{"model": "segmentation model", "dataset": "seven-segment displays showing three digits", "train_examples": 195000, "image_size": 48, "crop_scale_min": 1, "horizontal_flip": false, "num_classes": 3, "encoder_arch": "convmixer", "encoder_norm": "batchnorm", "encoder_activation": "gelu", "encoder_patch_size": 8, "encoder_depths": [10], "encoder_kernel_size": 7, "encoder_widths": [384], "decoder_norm": "groupnorm", "decoder_activation": "gelu", "decoder_weight_standardization": true, "decoder_widths": [48, 96, 144, 192], "decoder_blocks_per_level": 2, "decoder_block": "plain", "decoder_attention": false, "decoder_upsampling": "nearest_conv", "init": "torch_default", "optimizer": "normuon", "muon_scale": "original", "lr": 0.018, "momentum": 0.95, "nesterov": true, "orthogonalizer": "newton_schulz_5", "adamw_lr_other_params": 0.0021, "grad_clip": 1.0, "steps": 5300, "batch_size": 64, "epochs": 1.7, "lr_schedule": "linear", "final_lr_fraction": 0, "warmup_steps": 260, "weight_decay": 0.02, "adamw_weight_decay_other_params": 0}
Rows from block 5 of the encoder, named by matrix and row number. Each number is 128 + 32 x the weight over its row's rms, rounded and kept within 0 to 255. All counts start at 0. Numbers have three digits each. After the name is the row's rms in percent of the matrix's.
# dw: depthwise 7x7 conv (encoder.blocks.5.dw.weight, 384x1x7x7, trained with AdamW), a 7x7 kernel
dw.31 108:128091099148108102160114126168121147153127167138158242197132142126120105098134138083137094160136109075134123121138084089094129106160099111083081091
dw.32 105:116141123153157098095111143126160124093123136113095163118133147130132136255155109112137125121093144138107135128122127118135129118122105137133105122
dw.33 109:125145121134159170170164143128123158140103118131128098132144120134141114214142142131146129177212155163155161125158161155158162172175194174157164166
dw.34 100:148078070130135103173111126149187106112093153193152120153121113158150154187122114131105150111075109076085112101094111110147101158162102142084102062
dw.35 083:124104108108096111126147092108120160128112120088149220180163144174096108221083127115138097131095141138108129130070102073128091119120123125147119073
dw.36 098:115176086167110123134191131180167128147163089148119062121102148109097134126075083109165127165041133139139162099127108148174125154123094084111155133
dw.37 104:125137116094138142151096104118123130127114126109147127112153123107148126255165132108122129094104095116126131122107120138110134129111160118165120095
dw.38 101:122110103185096112111133165160132143152153109102088003070114120098097138130159087118143165120053093107150146137129164136144137128136120124101127166
dw.39 101:132095162108137109126149137134134130161140111159100064161106112149111142235138115128152089118076103083172122176142201109173084134135156169107125119
dw.40 105:136100138151102154141163162081067106146106120093092048078107138083117078168124132145111163102086176095145160133131139168156139085165105131091128177
dw.41 103:091110104118135090080105129072053109110162129145149072084131103141106158191136092133111078129090115108080099081171168096118120162158093144144104106
dw.42 112:109141093101145111118128124119079124114103104157097090101163135131108161255144140149104142114074098165157112108115137094104110114131151138117141118
dw.43 095:142138092150116135094102110133072152100139108117121072099130154131136155208046134110115140132252122124145142116123097094124139111130145105152095139
dw.44 108:121125065055079089139130124060073101062126158157094091125102109115106119087106145128148163145152219159105118116121153135120132152116147133154112124
dw.45 090:118154111124100168112101140145134106112127126108122247117106132123084110238143118127149107090073118130094133125141134100137096085091121096160147149
dw.46 098:151141067102106088158121125116088094145143142134153149124147151107113187255177131135123116138082118110123125090105116081117144136168166100148153163
dw.47 100:118165091113091098137144128162133104130180060077099083085124109120110098185184144161146112169113163162098148056157139108101073126118137126111088129
dw.48 126:154144144135127131115101151082067104126102096094080070092133070077092081067116096083099081073066094126120133111107122136104116140128159120146115150
dw.49 102:103094165168177099134119145093173098085089152111125174153103109077074149167067062120126111104086152134127101137120110110114114082076141146183148121
dw.50 103:130122113106094157090114139073137091162093165190122072070151135094139136174077109146109134145124083094113132155086075172100165162094110093151086123
dw.51 101:128118123198171130161164109055056146103128117153157048106129073091143122125193128164121141166170117113114107139109139133149126172113091131092124137
dw.52 095:140126161104107160116145136149130111111127116121125143096142120138164117255155146153111114123105130170108134121141116116122125089091131159126145133
dw.53 095:129089113099188110158139166114112118114114122114122145115092104135084113193038157070111126168170182093142145117158151158177105103121117092162087121
dw.54 102:114098085092071152089103117108145104082123144103074083117120073094138064164159107146109113133076159093103154077052136116106152132098117145157108123
dw.55 099:124101088126120102127114133073100149116168155138094136070156147118065098182069130129168086173138104123123122136127152082158180116091142095135182196
dw.56 100:143113126131152110116125068137084109169119124115174132149136180130128128177160116119099117048057067089128159120113185169113146179096110162125112083
dw.57 117:153150113166166166153142112114154140124149122116109186143168161157134168178144170146119136124204151172163081121080158157164163149164180124169175156
dw.58 102:132127092114085101114128141117110123104102149124131148096102131146084139255136129141111173124147122154132125179142119139141150086154132142087140143
dw.59 085:097136091094108127106139080116104085104128125122115224159112098132145092242140085135107125131061128113145124117127098122096114124136097096098095135
dw.60 103:119176115144147097131086159088085148146097117163116102066147128078158129145174155156088166182097087135134075138160174109118100116102161184138156179
dw.61 100:143117163122114120114138099163115124106129115099110154127125119114127094255153148141116138119132128134131153114137132102129103104113127112129135142
dw.62 086:106125117099104115142091131123102105111098173156129084133118132141158084255203147141130125122137105139120138139105117127105139092132133072106075144
dw.63 089:135089121138093161092117129121108186142169162112195231129177170117117105193121141140123090097101170143110136124126104145100119091109133107094099088
dw.64 103:149117146131131153120138143113106119124129133139105034090165114114094103255146090143137114113086122113105110137083114119142106101149115107093151118
dw.65 091:107102089118159138145144166119119138098108109101138094090119099115091091223098129139096089132238107133124093107161146104096129123150156147123188130
dw.66 100:108111145164132140130155121157179203172130146145117251161101148099121111103127126121106095083134142138115159092079104135136117169168100104129139170
dw.67 099:104127123148155101138179135079100155145177170107113129156139145122126107227205159117112084167191139170167094127119099163135126114164153142111143138
dw.68 095:126149138148122151127169103142061100164141128114129070158093096160125142245214143151142155114181156114110114122100123130134134159110143165140122115
dw.69 105:114149109128144118130100123064116129097094115091086118048104136113123058051064137085139132111142055123133138137157137132097147083108134135115086166
dw.70 102:131110100119094132127131136094146148105175141161087153107104173084097122127109117161179173195215202169175138174097142111135129135111115115147147155
dw.71 089:133141114133122142108124123134084106127120120151110255141138123136122101107126111147110144111076140128109134088129104121129135137124161152134138107
dw.72 113:180178164167228154164174165165154167167130057101136116091136133116089126134089144131149101098138109111128123130119142119124092134148088134139070148
dw.73 100:142186106167187121125139146137092128123127142148092129076113092132093072153122151087134090102092137151126140116174131147163185163106108209194168137
dw.74 102:172127094134114162152141116132077109100110179127135158164172116180084216096149174094189144159116145173162140088156088113141133146133149086103118146
dw.75 108:136103102149110081090147107091116108143153164133112129096130167151118141199110144172122162163215186158153173171160130156174152141111162178156128141
dw.76 115:100140068117137115101104106107100061097111103093069051069113077090113099096064113110103123113132077108106107123107087099117129113160115136112110157
dw.77 107:133145133105091152154091142146161131111098100142148100108151128139134168255151121126131102128192133130129136142141134108153125124154156114119144118
dw.78 089:108131095139096157117132102177106052097102096115120189139123101080113077110090135108139128101078113135111127126197179171127138119160157144188147183
dw.79 087:119091134085140086102120097109136139092128120148124104092100143105138064153039104099139154117180135151124104059110071071097124074156151117118089125
dw.80 091:096181147112125113149118130150108106110102130123104095145115139120119131255077170147115114110112119149084118126138169116151147152117109105115126147
dw.81 096:120116151127123103139115122140106139127124157114102093121108138112100161255148148119107095120088119102120120131115110122156136153106128112147096158
dw.82 096:116148139143130154119126105127122130095126126159138179095121114126118126255108106126120144113146097107129070145150124126099180137100160122122121082
dw.83 093:123161150157125158127133131140183100095129147111117188154096120150121078129146172148178163084074178118150170097061118111133150144097135070131060100
dw.84 083:139108109076068140155123149137136148117112145098129077103113133138130153255108147125094133139170133158108143110115104148108110133130161110162127116
dw.85 098:095114149127110132143137104104142107117145158123123119158132132139123126255105132126141126108137161119108140122133104115132134140102137130155140116
dw.86 105:116166177133108124113149074150157100183119164089112174132128124114150053122111141145131161198104131121127134206186123116167145147133075151174154124
dw.87 101:117161168210135178091105129174111096178094138127116179185140149110142080120139120071091105141106138134111128143166124143115159166128158148119208099
dw.88 098:157146099075129123120142109091135125110132135156193165111174126090113118252116113142104120097157149112148101110138097135152075086133090141180123162
dw.89 086:137123121089140104143149150118119134151099164154115120123076130146119162246159164116098154075090163099151093097153107129110062158100090139102164105
dw.90 104:091129111160097143099127103092107138083106114086100070119085084083089102093137067084110137086083116067101097121116133094150083097083096102124146101
dw.91 084:138076126064112103129142124123102118100118153122175116160137129156144085255121155147169141098124164150122119127135105109106113110098128135079132141
dw.92 121:107118099127090106098126127134088136138107097131119076079141107099126065031043121074087124106093122101094113121139138100104081128104118123084141113
dw.93 089:106101144111110126092094127116160144115157134147107200166125129183118172225084122117129093093078189115132122081104075139092123088111104121123105121
dw.94 111:105180117157140110127130100135091090140107088154121039071105147122115088077155130118147115170050162095150080109108105152114118101117071114158101138
dw.95 088:099136118122116139107131137115126150104135118142134151099152104107102162255105164121132112133082083139096150114137097136097164091123134080058126163
dw.96 096:136123122100183165113136116156133151136098109131112071091129168118139086179130120142114108104025103105111112140137086065077163159160141185136168112
dw.97 096:135115113073134104143123153098156104133063122174212255136125134113128145117114121156139076141139147111096102146127144121087134160105119113128084133
dw.98 094:122145122119137121081155148145130147179104173141124175212178126130112138213146171103112124082191127102118124106124118105089141117083125072150092095
dw.99 107:123096091131076113091118145087140142113105110150149156138117142102136133255109105157107127110155093098111089142104121161104105170153126078083133133
dw.100 082:176102126139135115143090126099110144113133125119142102102139134116146147255207106130120150125149106125101114146086154136166112106156094085156101095
dw.101 104:106168210091144155135088145140154141136102156160092116078083078107117096125044109131131141152150111113122142115163090130138157069090106155150114187
dw.102 105:113149146136136163125133170128100154191124109106118138101132129092107046129101051128143145160078092110088178094156136108172135129127153171176160190
dw.103 096:150115114124131141118132124122141124154095142118112116104099126119157095255154150106127101146137115149105115115112124124091118140098117110138164142
dw.104 103:124162110152156093140159140160170130149140134145199207183164176125122092127174166118094102071096111096117114110126107131102059105123121096163105160
dw.105 101:097122129131082127131165129068136103130078121079123148126130105097125118255131129138110105134146157122114154098124068099083094103124130103132105118
dw.106 099:142134130143133127122132141130082142127125123133101255159147130148133110102075126131128141100143130132116127111123130148116101076090119100151139112
dw.107 096:152127139154109132144151111142122087151112095111085085112061086105134126193120097099158140140089083099159134158108161133156166153196149148190167189
dw.108 095:154160178149117128131096182091129148110146120122140090123122149112136137141088110115180165154238187160143162145116126146176162119153112096077092166
dw.109 111:161115069084083102149072122101101091157080088119129067115143083106090115121119163109076088060102130139090137082083094102134133098106129136135150113
dw.110 107:134136120144061137108157105112114091105097106121127074063085062155109141128085112142156136165083129095149119135094177129193136161173129176165115173
dw.111 102:103044142091070090129111101111152111147131145153201188185153135112152161178137115122134166125168157122133178132116171157134124122134140110072125172
dw.112 099:130140082160126096137075121112073109108113086114077067085106112120105105191136121092075125072087113094117076140081118118100117088128098126103136075
dw.113 096:128126098069144092117172155124130135146143123103152110106136121141117109255124123134107130096112111160133120124120092104113102121156105142111157094
dw.114 107:150128115117171142110150134174151092089105143155088072062131128146132119107108137190166148108074171150200150153122163166114204105139127162155111124
dw.115 112:149141121148094136122150149158106112133149111147114153135125136128099131255140110139137135142119126137134097089142149106098144116114140101091122106
dw.116 107:082077147066098143117154105159131144138125123097144142074109128080067144160112122118130108118170161170124124065047095102067106107127099136143102163
dw.117 112:119148152149119129188148150102159121182167163146120142144146139202155197106175169176130120143111095117164180128091140117143159183185155166136122155
dw.118 102:170127120113121135134110135131097158098095094125131048096085110083130089179066117085130133088028101123110131132117084136103084097104119111102097126
dw.119 097:112130121105127134157090097093083112130082113140183177164143144135117110221176117127108080089082116074101152076097093083122153112126148088137137100
dw.120 109:143093139140108107155128137082064126141125128118110059097145138126144098236132149110135147097045082122152144103111052090141124120134111119121125119
dw.121 094:080144144162129097103136127105117109120129153119136112110132133117115095110084093130153103150255157128119127108150127094108091117102149102131118126
dw.122 101:167140082154197095179127144096066156183074101110093120104127183113149173125072105135093169151106118123099124153156143107174132153122119136143114181
dw.123 107:133103105076140108122094152075144105102095107145131114163108156091125137248136181154106147142197125151161145099121158150153112127122108078103093137
dw.124 085:089111131093146103110119101118105119135138118106167099115133107128111167255131185117113139142122156101135125117099117084130132149112152128131138127
dw.125 100:120118115152124145157089118180179081068166107115083184077110109117131143185090134121169152113097133118112133174109089117130143121090190120107124203
dw.126 093:166144156180121115150077105118079109112132094100085162084110097121113091089066118109110110108062118113110107124080092092066082111149084153094130155
dw.127 096:101108158104118149126122161162190133138109123119089044138120151070126064133098116098107152211177142084117141089082114125099153119109111149089131160
dw.128 106:163089163102080109088128110089115123098131162141118114109116112114122154233081125082120109116148144143080174084090099123108107140119078132066128081
dw.129 103:120165140178189154090147160145138139131167119174103169085124137119093075165048095121093130126163118167149139173155133138163178139156095137117120190
dw.130 091:129105100130133129102110152103097115136129117099126098109111120116164113255137134126147131110141125099143107113126139107127097121150124136154109143
dw.131 095:124089134129119088100100108090079127090132108140118166116094135148143113175143109160134157225244185165135142122118109124141152137127144100135141148
dw.132 099:152130114086099123113131100149081104098164174160101124146122100142130188221185137152176114085080115130146125133109080114085087127135183122165150111
dw.133 102:105150114164089096145073127135067096145067077078138117163094110098109160149211133156117143096168148098142167166142081149135097152144147112153164145
dw.134 097:100082111070091121124163124136192129121105131150157053183168117161123134086056100136137176179160109145144131127165116100148116127137160162169089148
dw.135 089:134081170094157119106164125160132112122113102119186252147128145136148136160098130119136128076093113110149129097148171138163117170149118084085086105
dw.136 106:118116110098068056079091137156177151166137122113139168102140134122135167231073144149123154140196130153109164124141153143157124106122121116100152141
dw.137 099:142110147093130125131122123102106116125138122085109149133103141129131114255119130116109142128154117122114140140114137150113126127118151127122139124
dw.138 118:093147084106070119124093063069047076098069126130072075097116118085105117117107121107093112097097094127102097112127131096117144113153126115126152135
dw.139 093:114124155152128096118135116098105147111100121104147110113145130124111169255111164118117143108072137133149115119166146146149104123133125125108079133
dw.140 098:187137189182202077112143133150145138118119134104162137200148126096105102122092063126114157108089142141095149143135190110111157166089130152109104142
dw.141 085:100129146119129148126119124088112136098145113140086110101121108151145097255149137115122093152122113106125120118127102110098114137120113106104109115
dw.142 097:096126116127108169067121146184118167121107110129192112149142143144097150190099080095068119132070061129151108152148146128103112144194104167139155125
dw.143 084:122153129095116162144128128152160124093104154096152073169134126152143137255096129162106114147079139107126150110155200171137123130111125095097100157
dw.144 111:161114204166128135133109149123112139080173110121129075109111148064145075114122134154115141122100087170110088149139181158088085147196138168172119157
dw.145 092:124155078112142108141090114106112165114118138152133186127114107129087185247100112117152111096073095152088124145146131142109159103122150100180086114
dw.146 095:151162100160107131166172107121104166164145109147119083133156161106103188237072145138142100171186166150153131151097137085129132126122130152145122154
dw.147 092:122147100123140168107148156092134160153089148111092131128157133126115134227127074112142101129240153156157132147118153162143109142157145177177144138
dw.148 096:133171143086128128151133138146139167155113129142068168111100135131139089255132123141103140140147139105127085103164099129148128130140126130109121103
dw.149 106:079121108062128136129128102099090154110136130128152139112117125138140169255100152146135127160135128144121096139146123126114129139123119130115100111
dw.150 106:110105134086134162135111148137144121097159143120172153155117160094151132250099178171169163144113131158146164114154159155144083088127086116098090119
dw.151 099:121120148093134085142120133091173202118114090159121255130103160113145149167144113120135108154199167094154155132130150149147119133122130110131088140
dw.152 099:130059159202153148073154168098124157086140106105101150130166126148114100144171159140107158158054074121087132148132109130095172149139187131136136113
dw.153 097:145161112120148172141126130125132143150119123122122133125072141158146152255097114125125091153189126110133133090113105093156145102174103117159121122
dw.154 086:093149159102115144146136104164150124126115122105138211128098117116088087243179139112154153096144131150130095169143085119164114144102120179126163160
dw.155 092:103110111173126129154131117094140101157124130108147077120088111120128094236099114090119108076084115108134106112097073121087112082110107097068081151
dw.156 094:159087122116132157150107140088138123126111123144154108105152128127140118255152106132141119160154139137135123106135109145119130120101129109121112108
dw.157 104:104077091127064161115141071117062140153091153152093054105114121076133116156127105108140069105064124105105129112109132106156166143084148154126150156
dw.158 104:108131105153102122101108114152172151157117141149100094133127115130072062115034133105090080099125041066112124111124120164185129123131167132125119125
dw.159 088:100152129112144175071116158141085091095111100141120079094079109103099102115091102082114125100067086124091103159152116114153075075172125151158166087
dw.160 104:126160101171107117136104130145092107157124154145185204078082109105131144124121157148150079108080130128109073080138176106108159114054135086108136084
dw.161 107:105102102083156129113117126108131095114119154116121175141099176148156143255194162143136093141113166119151114113167107109075134128162150136133161099
dw.162 094:094148113152150157146114079147201140107084136100071041073119088100112101120091121146159142132136092174132163140153180159163153130102168154110124121
dw.163 099:108080071155127123148119094071072085111091143143123175128140112110086121125069112067146099106081169139106138109107112124133103077098093082075096152
dw.164 090:124118135118113092180130125131108094109158145103182186130145118117134148255148144133107094154124106127107099094189169099115110130151107086109115127
dw.165 111:144134154104169103096073114110062111169141126093085098106098144116112076135130165131171122107135171141089125171137175175184174148133192108128164164
dw.166 096:128126142143122142103101131136128151093153154122089172088133150097124130255144134157120111157143091104083143138120151084147144143155136130127132121
dw.167 107:128091133127141102131117112118100082123130116147086070097146145124121104255163100123101138096072121092158132147111133140093151111111125148107119105
dw.168 106:087118141101104146135131158154140106149162115138087080136124128137082110171100079138092105047089097088138069092097082072084099153100150162111151149
dw.169 104:088110079108121155110110179097116147131155137119109130154147092130117123255180129137137127123126119083128110094115129178135110167153159154155091153
dw.170 096:107148138133118083146095150075054061092142149153187106100170138125126175220157089143155086149106141119116138143130128106101104127161134102124106086
dw.171 109:092137095077127087153115088116090173097132166147173197116109153138175165215129138153125127171089117123156137088099102146135116159128172129145180157
dw.172 101:133102109159086152137108123138104159101133121114114109121097146143108128255112127126113146156107146139117094128087102122084139107140107130132081144
dw.173 097:139171155105109105121132084127145105094096095049095060145105067135135168096106110173113140150157131133123133150137183138159115093083067074110137099
dw.174 096:100150121149106136126108120080089126137146137113132055073153111103141137255139135145144096129075097135119144128093133169131128111112117119137140158
dw.175 104:087132081164109104117119148089129110142144135108084148119108111108112045130107099099167134173139218161157160107170179131148155145115097157166085087
dw.176 096:133092169088125117105098127120131143134114153117092116125102138155154142255111116104105131139116094110106160119119143164116113099106115148112105156
dw.177 097:163123066091076114140095149104153098131117100149108181143147149111142063153102125121120118114047189130108121091160069090127101179131100158122172130
dw.178 096:097125098133117099134156091077047070086107157140138162147177118137112112142091069124091151128077119123125142153104094095123089124096140047095106147
dw.179 115:131134192136199158085094135109108121184149108150097131100136113126155128087147178116111113109026097109151140106121178112155107107145115184105165107
dw.180 107:158126127154114113140176173118157045151115160168131118090111156167192146096083120093165189158104086126136168156124132088141151179162149154104098126
dw.181 096:106149144096139108172117078115092093121143159119118123058118151146176177235178162107136153162075097149141102115124156082103116147131103140140130151
dw.182 095:111106168137126117122137144052063129119152105097104065093100125134146151192187142119126096062068062103131138138115099173125151115130101137112149107
dw.183 101:133127124127115144112138131106118131134130132116139112114145122141119153255169145144143127131119122141130130132131116123116144138153125128165102122
dw.184 097:092102140195182157133120149127139132114135127142168074143165148149109056128057078093124125136137150115115095101077083101096125076142082097116153090
dw.185 102:104136108105106124161195118143126135108087153139153203089163126151183176177068129156135103088113149112117155093117123092084064098161129126129164085
dw.186 101:101140129155139125095139089130080067113134145110160159169149147118137175167125139137103132072019096096139088121119074104087105105159137127083146096
dw.187 095:106067120089144109141100119162153160141142092149139197100097085109074108230112155153119111128062120121140107152088149104185124140157113127125121148
dw.188 101:099129155137134133152133125079140140182125096143089235136087104145176092092105150152155110092163148121087134116150175095106154094155130170131109193
dw.189 098:113143141154171131138108103129096128135129181148164091147152152105161087213087105108114102105049036075089104138108117111124139119118096117110151127
dw.190 094:127132134083115149137140113101139114109107139156122143152116120112158130255155153154110129143105165086103155109104130144130115121126162173113133141
dw.191 110:137120195179156140083189154103078071089143126146117111166154094163113202187114100107123109104066118164155128130120150150154124126109106124085114130
dw.192 105:095148116141126088165137094096128066133160104125075182146151151109081156091071112103146091122101196139087134172101125109119076086090155086096126112
dw.193 102:116152181178184117184108172178112106144147125112147066157106142109099079106071121139080140119091116133132096176124169173116146135147181137164160098
dw.194 097:144111102125160141099055087121115144138150082091156104132147116142070069093130124081139109086212129099091126085145188142130153136102111093088141155
dw.195 104:134099139146172186096134178146122118167151119151201155160096155114087102127095129101105160126182069115148162132139132175143156098096145079187087161
dw.196 077:119097085098073122136126112112109108120146117139098061141120095141110102253096127113122150106219093135131114102095105140108150106103148115118121103
dw.197 099:102112129107115170119111122138152098130105149133093255159135135106100090095053131124130168098142155164138143135152118140149128147114144137146161118
dw.198 101:124173158206157115151186136155174145160187166113117088079082129117090129147109067109121125100088138100164160111072147115137139151159153104107095118
dw.199 093:078163179109160103126153145127108108111094141147215169198164150092115142106071116132121106083092107086135148122128138163141107155151081089078108142
dw.200 096:146107134126145073114123126137135124120142176119152102091100112127111143255116115113153158131195157133112155134134176148176111151154127137142147154
dw.201 096:144140111164140111068149140095137143145096117109185194181137123124134131116147149132091137069011113101118121079137095092114093156114103114131138159
dw.202 107:100150170158116106126198121166180144095170163107156193110160146104113084127104099138103149063091145121111077113139116127121096087090063105095135116
dw.203 096:151123154123155123143121155118147134157108091153065121111162152145131132255166157082122124104151142103158121145102127114101144102122112132098184111
dw.204 098:102140103067072075148104076129063084122092110129137171134137097147117135202197136135149125132080121132119139079172162105135087136121087111141126152
dw.205 113:112166157117147131129150158157138126126163176141193189147168135145145185212198135155165153149138188130184139149146164140154135135148156129110157126
dw.206 090:115131122113132111122116079115112132165122168099115150126082141100078069255112119118109123098078155128100128144088121070123130108122099126095132090
dw.207 108:086119148102098160074141148144123132129093089113200156140126107095105197144163090142093146105097135130123146137187144071080155152125162070161084155
dw.208 095:121104157098106089127133139171133118141120112116118109155150115115109155255178105112152144151095091129107092098124157148138093137099101113148083161
dw.209 092:092137146122141130110147133149122112121122148181191097246198082133131158054145142124147121140162101148113086093110133115137157129128127132108170156
dw.210 097:124119113118154099118100149127071095136094121147092045103121107130110107173114099104112133058042104127093133079103045119105148136101144153134109126
dw.211 110:176120149164118131155140122159123145157112093117109103110159093123085065021075076108120104099057107135093146116128084094126122099142118150148155128
dw.212 105:110087133163113093124130125102138168091139141164114091129119118121139128255129142142124135098152140102138120137100164170135131130135157076085160103
dw.213 095:143126168158196166157179137151130188142151191181142129144161124160156207172140105148139174115093159148147097166153079123141115159109117105144132112
dw.214 108:091153109140099150141146149175169133130114130146089255171124159128135166145124158116150106082140128122146125129096082110116070144122088098099117144
dw.215 099:169081118155094148103102134149061163133119133110110094086084089136101103182138151130158156130233159120124152098138168065134133088118133157143151119
dw.216 099:125128113085150137134161109074065099099153102132154090198175149137173144150173168151167164102104106186150144124089110119152087105078119085112136091
dw.217 093:093159131141175085153183098153151129151168143145133130190118096105081116215109127080147160088153151149105111128085142137087124180110117112080175127
dw.218 087:111062157098152136135092117096117098139099118134163170165097115115140132255124119105129116125087114115117125136129119128135114117106142156132105143
dw.219 101:102129110158091111140112131169108142119128139083076102068134054110068071133151093101124100106207146132128140188123162125110124172181121107108157117
dw.220 109:125164115146115159107176114126182176174149159075160170167128081148154141165080173135109144088177118112078120097128085090101117075154153103092154134
dw.221 101:132098142111136118120082128118127113126102147124127141110132123120136114255146092142126124108155120130104140120116097119113091106107159090165104152
dw.222 142:116117097096098132103079111083076089120090095097073085088107101091092086093077106079082093081083074093099136118116088116127119134134126124136133139
dw.223 101:143102093100161110113119100068086138120160095144097105102111062134114113186074103123095158078162086107090174169109130152127116175171169142161166119
dw.224 096:125152118148195188135132126139124185164144094155120044085116113096129108122100114109158131075119100129122085084112134128105138085151175154192118072
dw.225 095:157148135082107145099118159155148111093099145122198173114137104127122126233065123145126129174096132141121145097102113131111094101078066141125113075
dw.226 102:145125145131139143140150166187168162146121182157157189160150139149113142255122132136124115167139140165140147125103103140133141096120077137123120140
dw.227 100:123110119104128102145085119094092139102111149116145101125082145105142098255158124108162099110109101104149153117120131084129130142123164135118149111
dw.228 092:095081115087065108137138139070133137149146147138149065111144151125136180233125161106139148160185142143152140084131099102135102125158078101126128106
dw.229 103:188168144134162122091103130166090108138113131097093145194111130138115147178222129142101151119179109114066114090139079119177127132082148139125132101
dw.230 097:119146092053104085127114126114112101092125102110105019117086110138099068057142099096124113122085117096105155142110111114138135130133064127136105131
dw.231 101:103136098118105149098126138144110127145137131122145135097114123136102089255133118101109121132152111141126126139169119109111101134111100151101121073
dw.232 106:134137153184135117124108125131105123106160120134147187106142085117080070057045054108107116146119158153126139165157138139167139147124161186164121155
dw.233 094:133104142135132174077105125140132139105141128119150083094112119147126116204160087137161071191187106153163126086097107053117143135142078099089160112
dw.234 105:124149127138132097119109147122127125101158141108171255174154142130093099165083127075109131071091127100126152144132124129165128125093117101154089160
dw.235 100:127126077105107084160161119127102161151108148119111142142080098173183075255178130097105127117108122135112120098127138159146105145140141148118139083
dw.236 101:132112130120121109132148111122132117165135111107154129134105112136106117255138147119129122115110121109131120128134144138111126116123138108119114125
dw.237 108:136139139122111112129097126123133130087124115124137125154093101116149132141160106115153178150255129151156110118164127125121088143114164135130122182
dw.238 127:116098085156145142105123121104128134162122139166156152150120164167145130128148159199184192150136168159157166162189160159172177177123141129167156170
dw.239 102:085137182150155129129146120167122125113158149116119164085140101122157169247125144139147117148175088123169114095162185130091148142135164120101172097
dw.240 092:092134110153162161151146139077160097147140120093128064051161109126131059073124106124089114073175133160127126124112168164147110098151112160175166144
dw.241 109:151228135177077085142147119172115152174116145156081099168117094108128123163086136134108135188102076148170135124118079113158110118119131103139157164
dw.242 097:143140149200145159098128061152045124090153159120163209119113103077131103099087108118125130089147138124129132117089093163144155139133124092089090108
dw.243 095:071094143106127117125140162105056139149071148174137132138098210151093090189100111121099117119069109142099088092097112145109105146168136089098122113
dw.244 105:159103120109165116121092126137141095103139149134076084090133156133092143255157137117110135154125110114120112131114090138126106137140100128120141105
dw.245 098:142079109120108168122107098101159101110127113081119081072126087094126119169082120125117123175078179112129127164162142143170176147126212180132118166
dw.246 098:158098170174086103127130150073153154157121126199166175093137116149126140174082145129148148103098094129140133158070144191191137126135171165133090108
dw.247 110:121127104130121093132090080099139112082121071149073024098129127078096071114116125083094142133062098120136137139102134111153103127137075146097129126
dw.248 109:175186129174119177179159132079130139098109107088116144110096094089060074124116105115066099065132118137138120185145117122173156152153113132143105142
dw.249 106:124212111138106134138132112171166116174143123099136179139152166093092108164036072109146098081142131108127145098106093112155171129125105172140119170
dw.250 093:156111152120103131156162095063118116093124133097112126154107153133115135255139127108119088158105154151111153150157140124110115148089083103134125111
dw.251 089:098127100169096137108131142106100150128132143105142109116083127112104064226077114116118162174240128122131128136126136131123124140129110178105164091
dw.252 094:135131122170123143115128144143107102106128115124109165166093142156109130255123157121105148162119108115115129167117116153131132155118157119147148136
dw.253 100:150138107130112149117149119138127094093125117157118187114050122148093108214060109160110106089140061147122126139166165135141150148165182138130071120
dw.254 096:144108087159137153140064132074168149095090137102083180108128118149139087122155176084145087147057086127145110186088138157115142085106135085121109108
dw.255 098:121082090092075097140170102150127176123126117146147134114133166145112116255178147133141134120102188108105142116113114099119156139071114136148114159
dw.256 094:105147122155096113155135145114111156137086096116109179112159118118149124242132136111154154097035134111153086072086101139088090126141120148149127111
dw.257 099:109153109103117163112162112090111108129101133094136132108142145121147107249204105151124142160199158136104149120088116176162121094137114141114079112
dw.258 090:087119118090183121142169145109145119139127150153126092144116121135192149255107132134150109134134113087134149098158175117095097146111152104167150117
dw.259 095:093124127117109122135140131120119140117140128135152087116130103142106109255133139129110154102190112131121129146129155105121117131111068146056128083
dw.260 105:134114122101152119107120155109142118124136146137116094147063171145137088117117121118168116088140132173160213183210152193167145157109122145165127182
dw.261 103:160132117123138155134155164109124147180139110133050105181125113147130060168177151122116142161205125108127097087082167097155119156151088142072116159
dw.262 097:101159137165160090159123121101116146174132158102117062161104137154110126230116170144120139130171112074092148156173114152122128114137101190126084167
dw.263 104:142119120110055098076135133143140164108084101141139121169156122126140177252114125148120100128183162153150130124117142090099167151159108092142153126
dw.264 102:141087139115117136113095097090105102103096143103124109148120129126107134085096128138115115169255165134107154134107103110135150147159115107157114120
dw.265 105:108100207078100151105082108127173130121120099094141127112084072085126120122109127128123120189176169115097133135157165081184056107132141136099157138
dw.266 102:095108111130091168113145132064118119143144149131075061080151119110151198152100166090132080166120090160101152090109086153139133149148075125106149182
dw.267 097:142153099143146121155162134157157182157140152166171115166164133094165107239113126164134136098081141087107113104083150074097117109145107168146095127